config.toml
encoder_arch = "swin"
model = "spectrogram autoencoder"
dataset = "notes from a synthesiser with random patches"
train_examples = 78125
n_mels = 64
hop_length = 160
input = "log_mel"
win_length = 512
bottleneck = "plain"
downsampling_factor = 8
encoder_norm = "layernorm"
encoder_norm_position = "pre"
encoder_activation = "gelu"
encoder_mlp_ratio = 4
encoder_head_dim = 16
encoder_fused_qkv = false
encoder_bias = "none"
encoder_qk_norm = false
encoder_layer_scale_init = 0.01
encoder_parallel_block = false
encoder_inner_norm = false
encoder_drop_path = 0.05
encoder_patch_size = [4, 4]
encoder_conv_stem = false
encoder_depths = [4, 4]
encoder_widths = [48, 96]
loss = "mse"
latent_channels = 8
decoder_norm = "groupnorm"
decoder_activation = "silu"
decoder_weight_standardization = false
decoder_widths = [48, 96, 144, 192]
decoder_blocks_per_level = 3
decoder_block = "plain"
decoder_attention = false
decoder_upsampling = "nearest_conv"
init = "small_normal"
residual_init = "none"
optimizer = "adamw"
learning_rate = 0.0026
beta1 = 0.9
beta2 = 0.95
eps = 1e-08
cautious_weight_decay = true
max_steps = 9700
batch_size = 128
epochs = 15.9
lr_schedule = "step"
warmup_steps = 480
weight_decay = 0.2
Rows from block 4 of the decoder of a small spectrogram autoencoder, named by matrix and row number. Each number is 200 + 20 x the weight over its row's rms, rounded and kept within 0 to 999. All counts start at 0.
After each channel's rows are labels from the 100 clips, of 14976, where the channel reaches its highest value: "strongest on" is what is common among them; "peak in band" is the frequency band that holds the peak. Only what is clearly more common there than usual is listed. The data: notes from a synthesiser with random patches. In brackets: how many of the 100.
# conv: 3x3 conv (decoder.decb.0.2.conv.weight, 144x144x3x3, each kernel summed), inputs 0-71

conv.46,188,213,202,205,188,209,202,186,213,199,208,213,191,214,208,198,190,205,188,196,200,190,197,194,176,199,248,206,195,179,188,214,197,205,154,247,168,202,194,197,220,183,199,192,160,198,199,220,211,189,248,219,206,210,191,180,198,198,220,164,264,208,211,208,212,207,226,232,153,230,211,204
strongest on: glide (78); echo (62); square (26)
peak in band: 2000 to 4000 Hz (57)

conv.104,194,188,178,191,181,178,201,218,169,206,208,223,178,195,216,179,191,189,178,200,187,168,190,192,190,197,232,203,171,202,215,212,179,238,196,170,143,210,222,148,180,215,191,232,236,205,207,191,190,208,208,253,207,194,220,214,209,185,185,198,176,190,216,206,143,196,205,240,178,171,229,207
strongest on: echo (88)
peak in band: 0 to 250 Hz (91)

conv.136,220,197,201,189,234,236,195,224,199,186,200,187,202,223,179,209,199,199,194,191,183,235,188,205,182,201,216,194,206,191,189,159,233,215,206,152,219,210,205,232,208,208,215,228,192,213,188,213,224,202,228,194,189,200,184,190,189,218,216,214,241,228,217,197,236,220,186,209,201,214,221,148
strongest on: glide (83); square (30)
peak in band: 2000 to 4000 Hz (81)

conv.12,193,204,231,223,227,237,210,228,239,217,198,159,213,190,180,188,175,192,199,208,203,205,176,156,208,245,202,193,177,168,166,194,185,202,201,174,215,191,236,190,225,168,215,182,181,201,200,218,213,208,210,177,210,250,211,183,200,227,192,208,185,182,193,196,227,192,219,212,212,235,209,159
strongest on: echo (96); noise (59)
peak in band: 2000 to 4000 Hz (75)

conv.61,208,200,204,207,188,200,209,209,209,200,213,197,153,208,199,202,202,204,221,193,183,196,203,152,203,105,201,206,191,190,228,212,171,194,175,181,225,140,189,222,220,213,223,195,199,194,207,221,179,158,204,228,198,177,212,190,196,181,226,194,185,197,209,215,210,198,204,222,174,193,205,212
strongest on: glide (100); square (28)
peak in band: 2000 to 4000 Hz (63)

conv.77,174,227,180,206,197,194,197,200,200,183,195,203,193,165,201,203,193,212,205,200,196,195,207,192,198,262,223,197,206,199,210,215,207,192,215,188,196,203,182,248,213,202,132,197,174,179,206,184,205,156,156,237,200,188,182,238,200,197,170,201,193,187,210,205,223,200,211,206,216,166,172,207
strongest on: echo (95); triangle (27)
peak in band: 250 to 500 Hz (55); 500 to 1000 Hz (37)

conv.14,213,191,217,182,208,238,220,177,168,203,223,167,204,196,201,203,189,210,179,169,208,226,210,206,183,243,204,199,217,186,224,182,234,221,204,158,217,223,191,231,206,193,208,202,179,188,213,231,231,220,201,167,195,209,184,214,198,208,214,223,208,207,196,209,220,203,212,207,220,195,208,209
strongest on: echo (100); pad (60)
peak in band: 2000 to 4000 Hz (53); 1000 to 2000 Hz (41)

conv.11,192,230,177,219,229,209,200,259,193,201,196,167,174,179,193,199,170,202,179,209,224,202,197,173,188,192,218,212,171,226,187,203,181,199,221,229,202,192,199,219,232,203,207,201,178,201,201,215,201,174,185,203,202,215,177,189,199,192,223,183,251,218,204,179,209,226,180,186,172,193,195,173
strongest on: glide (80)
peak in band: 2000 to 4000 Hz (64)

conv.129,209,209,172,192,178,187,192,210,192,193,199,229,199,170,231,204,195,211,206,187,183,195,194,219,195,185,202,183,235,204,262,217,209,205,164,250,168,235,193,230,185,189,201,216,254,209,196,203,229,204,258,212,197,187,198,226,211,170,234,200,217,220,211,195,208,234,214,193,202,180,195,214
strongest on: gate (55); triangle (25)
peak in band: 250 to 500 Hz (48); 0 to 250 Hz (31)

conv.16,192,212,184,215,211,175,171,197,196,176,184,206,200,237,233,221,238,220,189,230,198,189,188,196,202,195,197,211,190,216,241,208,183,214,198,206,197,182,201,199,204,234,236,211,206,184,185,205,188,196,202,263,213,221,192,232,239,190,227,219,174,227,207,194,218,226,211,170,207,185,201,237
strongest on: drive (93); bass register (67)
peak in band: 0 to 250 Hz (52); 250 to 500 Hz (25)

conv.68,199,190,196,195,197,156,208,166,206,196,203,221,247,212,192,188,184,203,212,218,202,185,192,140,192,158,200,213,234,178,210,213,209,208,211,182,235,180,202,209,153,192,190,177,199,178,210,197,188,223,212,235,206,210,217,202,178,179,208,182,188,166,198,216,209,158,216,208,182,205,246,237
strongest on: glide (71); echo (60); pluck (54)
peak in band: 500 to 1000 Hz (35)

conv.130,195,188,198,156,206,209,243,201,202,230,232,201,188,197,197,147,200,162,199,124,201,205,221,200,202,183,198,201,195,199,198,198,197,224,196,202,216,207,200,203,203,203,192,198,201,213,241,200,210,206,212,208,172,208,226,201,213,218,211,213,211,208,211,211,202,204,200,198,206,227,204,209
strongest on: echo (100); pad (64); noise (62)
peak in band: 2000 to 4000 Hz (57); 1000 to 2000 Hz (43)

conv.138,193,191,194,156,206,207,239,194,199,227,227,204,200,202,199,147,198,161,197,126,197,202,219,198,201,184,201,200,201,196,196,201,194,233,196,204,211,197,199,194,202,206,191,192,197,209,236,202,202,210,202,203,169,218,223,202,213,217,206,211,212,197,213,214,201,198,207,202,205,225,200,205
strongest on: echo (100); pad (66); noise (60)
peak in band: 2000 to 4000 Hz (64)

conv.67,194,204,179,204,190,232,209,197,217,212,207,208,217,206,202,195,204,199,209,193,178,205,181,238,192,192,187,166,209,182,209,180,177,210,158,194,180,190,194,183,182,136,174,187,235,200,198,179,218,215,253,181,207,161,208,198,213,209,213,219,234,208,205,192,170,211,191,202,207,211,195,159
strongest on: gate (55); triangle (29); square (26)
peak in band: 0 to 250 Hz (49)

conv.23,199,201,206,149,206,201,245,212,194,224,230,192,170,161,206,155,206,162,193,137,202,207,219,217,200,202,198,203,208,209,189,215,204,212,214,207,190,215,202,207,203,204,225,204,211,208,237,177,199,200,211,207,164,208,208,184,199,199,202,196,195,208,196,202,205,187,211,215,192,182,190,207
strongest on: echo (100); noise (71); pad (67)
peak in band: 1000 to 2000 Hz (41)

conv.83,196,184,188,199,190,217,200,194,193,194,199,179,213,200,189,191,207,212,221,189,227,183,203,196,212,208,170,189,226,188,232,153,187,223,196,192,229,215,169,181,207,215,192,186,189,217,200,229,240,230,209,182,208,185,170,218,201,205,211,226,195,181,186,224,196,212,156,202,215,225,233,192
strongest on: square (31)
peak in band: 2000 to 4000 Hz (72)

conv.124,202,176,193,197,173,195,194,197,202,196,204,199,152,188,208,199,204,212,208,212,158,196,185,208,159,160,195,196,150,201,162,162,189,184,161,196,233,166,180,219,194,172,201,196,203,205,200,178,220,183,191,216,195,177,214,192,202,203,224,206,251,233,212,179,239,237,190,191,205,191,169,206
strongest on: drive (77); noise (41)
peak in band: 4000 to 8000 Hz (64)

conv.64,198,219,231,174,218,186,211,217,184,190,213,184,188,214,202,213,204,198,168,172,199,211,199,209,150,203,198,199,202,220,213,194,211,179,187,151,168,179,197,225,190,210,180,187,226,195,206,189,197,178,217,202,196,207,203,215,199,194,186,194,169,204,199,196,184,185,211,194,142,167,225,186
strongest on: square (27); pitch class: A# (25)
peak in band: 2000 to 4000 Hz (87)

conv.139,206,203,208,228,201,187,151,205,205,161,155,206,193,194,166,229,189,224,203,227,201,205,150,197,202,198,208,205,209,193,177,204,212,200,207,199,190,196,204,209,201,167,197,207,196,207,161,198,196,199,199,194,220,186,200,189,140,200,188,168,209,179,178,198,199,187,188,201,187,179,192,160
strongest on: drive (99); bass register (48)
peak in band: 0 to 250 Hz (37)

conv.18,218,195,235,195,212,200,213,185,194,211,207,217,167,233,191,184,204,190,183,189,145,199,183,201,188,142,199,192,192,174,135,164,199,197,207,160,206,172,175,220,167,183,223,217,164,198,192,184,203,188,191,169,191,187,202,180,192,215,194,187,180,209,250,202,195,195,171,215,202,218,178,151
strongest on: drive (62); noise (37)
peak in band: 4000 to 8000 Hz (70)

conv.84,198,231,241,196,200,172,199,177,194,179,187,208,247,123,198,224,191,224,183,202,243,184,210,249,209,231,185,203,203,184,191,209,206,205,195,209,216,206,203,220,195,219,218,144,194,183,217,193,195,230,189,181,220,233,193,185,176,184,186,180,212,169,170,220,195,180,222,207,177,195,180,217
strongest on: echo (79); hard sync (32)
peak in band: 0 to 250 Hz (82)

conv.115,217,163,214,220,203,207,178,211,202,198,189,160,208,205,190,208,197,226,207,239,190,176,186,163,212,170,160,183,207,174,180,163,155,203,200,172,205,209,196,174,202,214,183,198,177,209,185,198,239,200,190,206,221,189,218,205,234,217,215,239,200,190,221,205,202,211,193,206,192,220,225,223
strongest on: drive (69)
peak in band: 250 to 500 Hz (26)

conv.119,217,205,146,188,180,246,216,175,180,202,216,218,174,216,192,203,205,197,197,183,174,239,202,233,184,179,211,183,237,191,221,175,222,196,202,231,180,249,205,227,180,195,223,237,219,208,210,217,216,213,255,208,199,185,207,206,199,210,208,206,228,208,224,211,224,240,204,243,208,228,274,201
strongest on: echo (81); noise (76)
peak in band: 2000 to 4000 Hz (71)

conv.106,203,218,184,197,194,197,210,210,176,207,214,204,186,246,215,201,201,196,147,199,191,203,187,183,199,123,206,180,200,201,214,178,167,207,185,205,207,205,203,206,145,165,192,214,209,214,208,200,209,209,173,195,206,180,179,199,188,194,198,184,238,232,202,201,214,194,209,193,178,248,209,199
strongest on: glide (97)
peak in band: 2000 to 4000 Hz (51)

conv.20,241,216,206,197,178,196,204,178,182,211,208,148,173,227,207,196,185,194,145,203,191,180,198,206,202,108,172,219,177,199,190,184,189,194,218,197,200,167,204,195,178,199,222,193,188,213,198,205,198,192,189,207,198,197,206,235,197,192,165,198,203,220,209,217,227,197,199,206,160,213,179,203
strongest on: echo (75); pad (62); noise (43)
peak in band: 4000 to 8000 Hz (69)

conv.81,178,200,160,200,208,197,194,196,168,197,197,184,208,233,205,184,177,190,176,176,177,172,177,168,181,200,192,163,187,198,214,166,181,236,190,187,220,199,210,184,185,185,205,198,226,208,190,208,214,171,182,212,197,210,191,250,208,191,207,203,195,199,221,191,186,194,197,190,196,211,181,188
strongest on: echo (89); noise (79)
peak in band: 4000 to 8000 Hz (100)

conv.89,201,192,159,193,190,203,191,183,220,177,185,240,203,159,199,204,223,194,205,217,188,204,207,199,207,119,191,201,196,198,197,217,209,202,186,197,172,204,194,209,222,218,186,170,160,177,210,195,183,169,198,240,206,203,194,183,220,205,192,192,219,192,203,198,211,240,175,218,182,221,227,243
strongest on: echo (100); noise (68); pad (61)
peak in band: 1000 to 2000 Hz (49); 500 to 1000 Hz (42)

conv.22,174,181,195,199,170,188,195,194,221,195,190,189,193,232,204,169,197,188,153,212,174,175,179,134,191,209,187,195,189,196,188,204,197,218,188,159,204,187,226,177,206,207,203,203,206,202,195,154,157,208,223,208,202,227,204,248,209,200,200,199,176,208,187,195,196,210,226,178,247,205,249,201
strongest on: echo (83); noise (77)
peak in band: 4000 to 8000 Hz (100)

conv.76,188,200,188,201,175,206,201,224,184,203,208,208,221,237,205,204,202,204,222,213,191,194,207,219,197,243,192,196,176,201,196,211,219,211,158,163,183,232,203,212,257,195,186,201,186,182,202,202,184,212,182,217,205,200,217,232,193,174,208,189,182,202,169,181,214,211,219,182,180,202,207,228
strongest on: glide (50); vibrato (50); narrow pulse (25)
peak in band: 2000 to 4000 Hz (56)

conv.140,209,232,234,206,235,190,201,212,202,194,196,230,200,186,202,199,197,193,191,173,178,196,195,157,200,195,190,186,235,181,216,219,159,228,193,202,214,205,217,209,205,224,203,183,198,202,198,237,222,236,252,198,181,236,204,215,194,183,198,172,208,222,222,210,249,203,196,254,233,205,174,215
strongest on: glide (84)
peak in band: 500 to 1000 Hz (49)

conv.52,224,219,190,214,219,212,196,250,214,209,193,191,174,236,189,194,196,189,171,216,158,180,183,193,181,207,230,188,206,203,194,216,204,201,210,151,180,186,234,195,207,221,222,217,195,173,195,190,151,169,220,231,193,210,222,215,217,224,192,191,206,192,216,179,203,205,187,207,206,178,199,208
strongest on: echo (67); noise (52)
peak in band: 500 to 1000 Hz (39)

conv.26,188,196,196,190,176,191,212,223,183,215,217,167,189,243,212,194,178,201,206,188,199,183,183,156,176,197,196,206,170,179,178,197,213,209,231,193,177,198,184,211,224,176,188,220,198,180,197,209,195,189,162,208,206,200,174,230,198,191,236,189,180,200,206,194,186,183,208,187,183,173,213,223
strongest on: echo (98); drive (54)
peak in band: 0 to 250 Hz (85)

conv.102,214,228,200,202,190,186,208,210,220,199,202,186,240,99,213,201,197,200,224,200,206,191,204,207,208,139,199,206,194,186,196,199,204,217,177,218,200,210,210,188,200,215,179,194,215,184,208,176,178,259,197,203,215,154,201,125,198,183,211,191,226,213,201,188,223,199,205,181,173,216,166,189
strongest on: echo (56); vibrato (47); pitch class: A# (30)
peak in band: 0 to 250 Hz (75)

conv.35,197,171,207,191,130,214,203,176,214,197,210,213,200,217,217,195,189,202,221,193,191,201,177,236,192,218,220,188,190,194,194,208,211,198,174,183,205,257,209,196,178,174,198,175,232,209,195,173,210,203,161,243,213,181,181,213,205,204,234,208,177,192,199,216,194,211,194,204,183,234,236,170
strongest on: drive (78); narrow pulse (31); pitch class: F# (25)
peak in band: 0 to 250 Hz (100)

conv.116,193,189,229,231,184,164,163,199,209,174,164,193,189,191,171,230,181,231,199,237,209,175,152,204,206,211,194,202,196,187,185,211,199,198,200,194,215,197,206,192,203,159,197,192,212,207,166,188,205,201,182,194,228,181,205,192,164,204,232,194,185,170,177,193,179,175,202,166,209,206,208,184
strongest on: drive (96); bass register (62)
peak in band: 0 to 250 Hz (41); 250 to 500 Hz (29)

conv.65,217,210,190,180,202,173,200,183,181,190,204,225,207,217,218,192,191,206,252,188,185,185,187,185,197,205,225,191,187,172,208,201,207,188,183,156,180,198,185,214,192,198,200,162,204,188,209,203,237,186,216,212,200,197,220,283,204,184,217,188,191,214,195,205,208,210,179,220,207,210,172,192
strongest on: echo (87); noise (69)
peak in band: 0 to 250 Hz (100)

conv.88,191,207,177,195,216,183,203,151,191,183,195,223,241,177,190,215,193,217,195,175,237,202,205,204,196,203,229,195,236,177,192,207,209,221,247,197,184,208,195,198,162,214,183,221,161,189,216,222,183,215,169,177,205,211,180,202,190,208,181,192,224,197,201,230,202,185,202,214,211,185,186,202
strongest on: echo (92); noise (83); pad (54)
peak in band: 1000 to 2000 Hz (64)

conv.2,204,211,172,235,216,188,168,197,177,160,171,202,203,224,197,245,221,241,185,243,208,207,180,217,192,193,213,194,205,203,203,198,198,210,203,199,188,219,220,218,201,232,214,224,222,207,180,202,177,202,206,219,236,212,201,209,248,239,197,223,201,208,204,208,201,209,224,216,211,190,195,221
strongest on: drive (97); bass register (57)
peak in band: 0 to 250 Hz (50); 250 to 500 Hz (26)

conv.103,193,186,170,193,185,197,208,162,203,212,209,206,201,201,190,189,190,199,193,211,186,199,196,210,189,149,175,195,215,239,215,159,203,177,189,209,220,188,218,197,191,151,189,207,241,173,193,189,198,194,208,168,195,193,188,181,208,217,203,210,229,173,208,199,190,186,217,188,207,209,178,226
strongest on: echo (74); pluck (60)
peak in band: 0 to 250 Hz (80)

conv.117,199,203,194,151,200,192,242,212,179,222,229,210,206,184,200,149,208,171,210,130,199,188,220,206,204,195,202,207,195,197,204,206,188,224,198,200,191,200,190,198,196,205,207,208,216,201,240,201,198,203,202,208,164,207,214,213,211,201,212,203,206,210,213,216,206,213,210,220,212,191,214,209
strongest on: echo (97); noise (62); pad (57)
peak in band: 1000 to 2000 Hz (74)

conv.56,188,178,216,171,205,202,239,218,202,229,224,194,183,196,186,151,199,163,208,127,206,195,214,204,210,183,185,207,187,193,184,206,191,203,188,200,206,187,192,195,197,192,195,175,195,202,237,208,196,183,192,223,174,188,227,188,200,209,189,210,168,193,189,200,198,194,186,208,175,195,209,190
strongest on: echo (100); noise (64); pad (60)
peak in band: 2000 to 4000 Hz (58)